config.yaml
dataset: "tunes sung on syllables by a formant synthesiser"
train_examples: 39062
hop_length: 160
spec_augment: true
targets: ["consonant", "vowel"]
stem: "single"
grad_clip: 1.0
gradient_noise: 0.1
final_lr_fraction: 0.1
Rows from block 6 of a small sound classifier, named by matrix and row number. Each number is 128 + 32 x the weight over its row's rms, rounded and kept within 0 to 255. All counts start at 0. Numbers have three digits each. After the name is the row's rms in percent of the matrix's.
After each channel's rows are labels from the 100 clips, of 14848, where the channel reaches its highest value: "lies over" is the class under the peak; "strongest on" is what is common among them. Only what is clearly more common there than usual is listed. The data: tunes sung on syllables by a formant synthesiser.
# conv: width-3 conv (model.blocks.6.conv.weight, 320x320x3, each kernel summed), inputs 270-319

conv.109 092:081070188163113129143198160138052116101152155103128158064156127170116166051153133135148106167162173094138123154087129148137161174100117168160123143127
lies over: /æ/
strongest on: consonant: none; vowel: /æ/

conv.216 100:101125127140062075132139132140060073185173115130172148124107182142172108132194137111110102174123065209071096094139116155175133099100092106181147122111
lies over: silence
strongest on: consonant: none; quiet level; child-like voice; rumble

conv.309 107:158186173145077141155072148085145151132111108120187066154183136142142125164123124143087146134083112158145103102152185122155092150138123102175171221176
lies over: /m/
strongest on: reverberation; consonant: /m/; vowel: /o/

conv.154 096:094146080173072096152141138132141128154131143125169121115115106113118149159145139114119161149172043135069093107107161112103177163112047182165153104155
lies over: /m/
strongest on: reverberation; consonant: /m/

conv.177 083:132157145193084134096113181111132132168105155159188057119153095139157123154152174145063170135066173143155061178088194160158104100138095106145125163181
lies over: /m/
strongest on: consonant: /m/; reverberation

conv.11 100:147066089076081151165119137110132141166135090111154151089123127097129140104119134122054151129194144152157117110184099123123168136156091113165161120141
lies over: silence; /e/
strongest on: reverberation; vowel: /e/; consonant: /l/; rumble

conv.55 096:129141134139107136127129186148136040115100120053097120124116178137087075106117144149107184117119139091167158164148068165100159125164163134074144171133
lies over: /ʃ/
strongest on: reverberation; consonant: /ʃ/; vowel: /e/

conv.286 095:128144108108139128059165068134148135136129135160145126113139105153104108144172097190154177127134102155108129091103140146152164135114148074168127139094
lies over: /d/
strongest on: reverberation; consonant: /d/; vowel: /æ/

conv.66 106:168091087121151084155105087126169168116083193172162200111124127105116134085111116159139108096150142121096174162155136106128115144105144096117050131064
lies over: /b/
strongest on: reverberation; consonant: /b/; vowel: /æ/; consonant: /n/

conv.306 095:146138095134085084115117146122120139135141128147124165093121083130106093134137129134078107137102057118074118090093119135134151158066134149136075143128
lies over: /d/
strongest on: reverberation; consonant: /d/; vowel: /æ/

conv.168 085:152136164092091141130100177105069151093080098132109084109117151116081147084093156145123102066182156130137110109111110135084082134151110129147132198117
lies over: /b/; /n/
strongest on: reverberation; vowel: /i/; consonant: /b/

conv.156 086:084101097113116117065110110073115115144153155082100087138084140152119125134191121107132104064124140088088110088161125109068095125092094114131134159102
lies over: /m/
strongest on: reverberation; consonant: /m/; vowel: /æ/; vowel: /e/

conv.5 097:089168115128154137139092192078178126127173125177144126088127119155169119143123165136157091110202135144135152143199185102174130148111108101138123202120
lies over: /æ/; /e/
strongest on: consonant: none; vowel: /æ/; vowel: /e/; mains hum

conv.83 120:071152119142142121079144090144122135128138101080084051113111133132186132147111132095093138098134092099160101127066107126099158146185130103086150086138
lies over: /ʃ/
strongest on: reverberation; consonant: /ʃ/; vowel: /i/; clipping

conv.89 093:149163120173148098150159135149196206130142116112161164116143144093131126118136118141126155143106129150134107074106171150170060100084111125162099128110
lies over: /m/
strongest on: reverberation; consonant: /m/; vowel: /æ/

conv.46 095:109167135171101089115177118106129111170148150172183160188174152221128059127101130126086155157095213199160140146200165109141102133087042134095168145140
lies over: /m/
strongest on: reverberation; consonant: /m/; vowel: /e/

conv.246 100:126134115165120140166141176088133170126116186121075142157146176114175140103151105108066130149151100148089161162099154110172137113169071159124102089109
lies over: /æ/; /ɑ/
strongest on: consonant: none; vowel: /æ/; vowel: /ɑ/

conv.93 107:145111057122117143086128154149079145144094099125136104156097061044111102122118055133121116136165115075105127124115078087091075089118087180079135088077
lies over: /b/
strongest on: consonant: /b/; reverberation

conv.106 090:065153167144185083116197178140130141096051129119032171150122072114101125111180116154175131107140154150161177110152104088128109098129120101108133099105
lies over: /d/
strongest on: reverberation; consonant: /d/

conv.147 097:152082125104158153106108136170158079101186142183162139141104181133187133102185120158140195183140145179117108118145167144159124106156094114105189123153
lies over: silence
strongest on: consonant: none; vowel: /ɑ/

conv.82 091:131091158114144125138095166193119131145117092160155091063184161145151118111121142155087170129164151179128150105085092113104097174101133113168134178102
lies over: /æ/
strongest on: consonant: none; vowel: /æ/

conv.94 093:103185179118153108134144130114162190132123111071145143115129147166108094122164095115132116169132161149117141120152121133092147107141139186162113143104
lies over: /m/
strongest on: reverberation; consonant: /m/; vowel: /e/; vowel: /æ/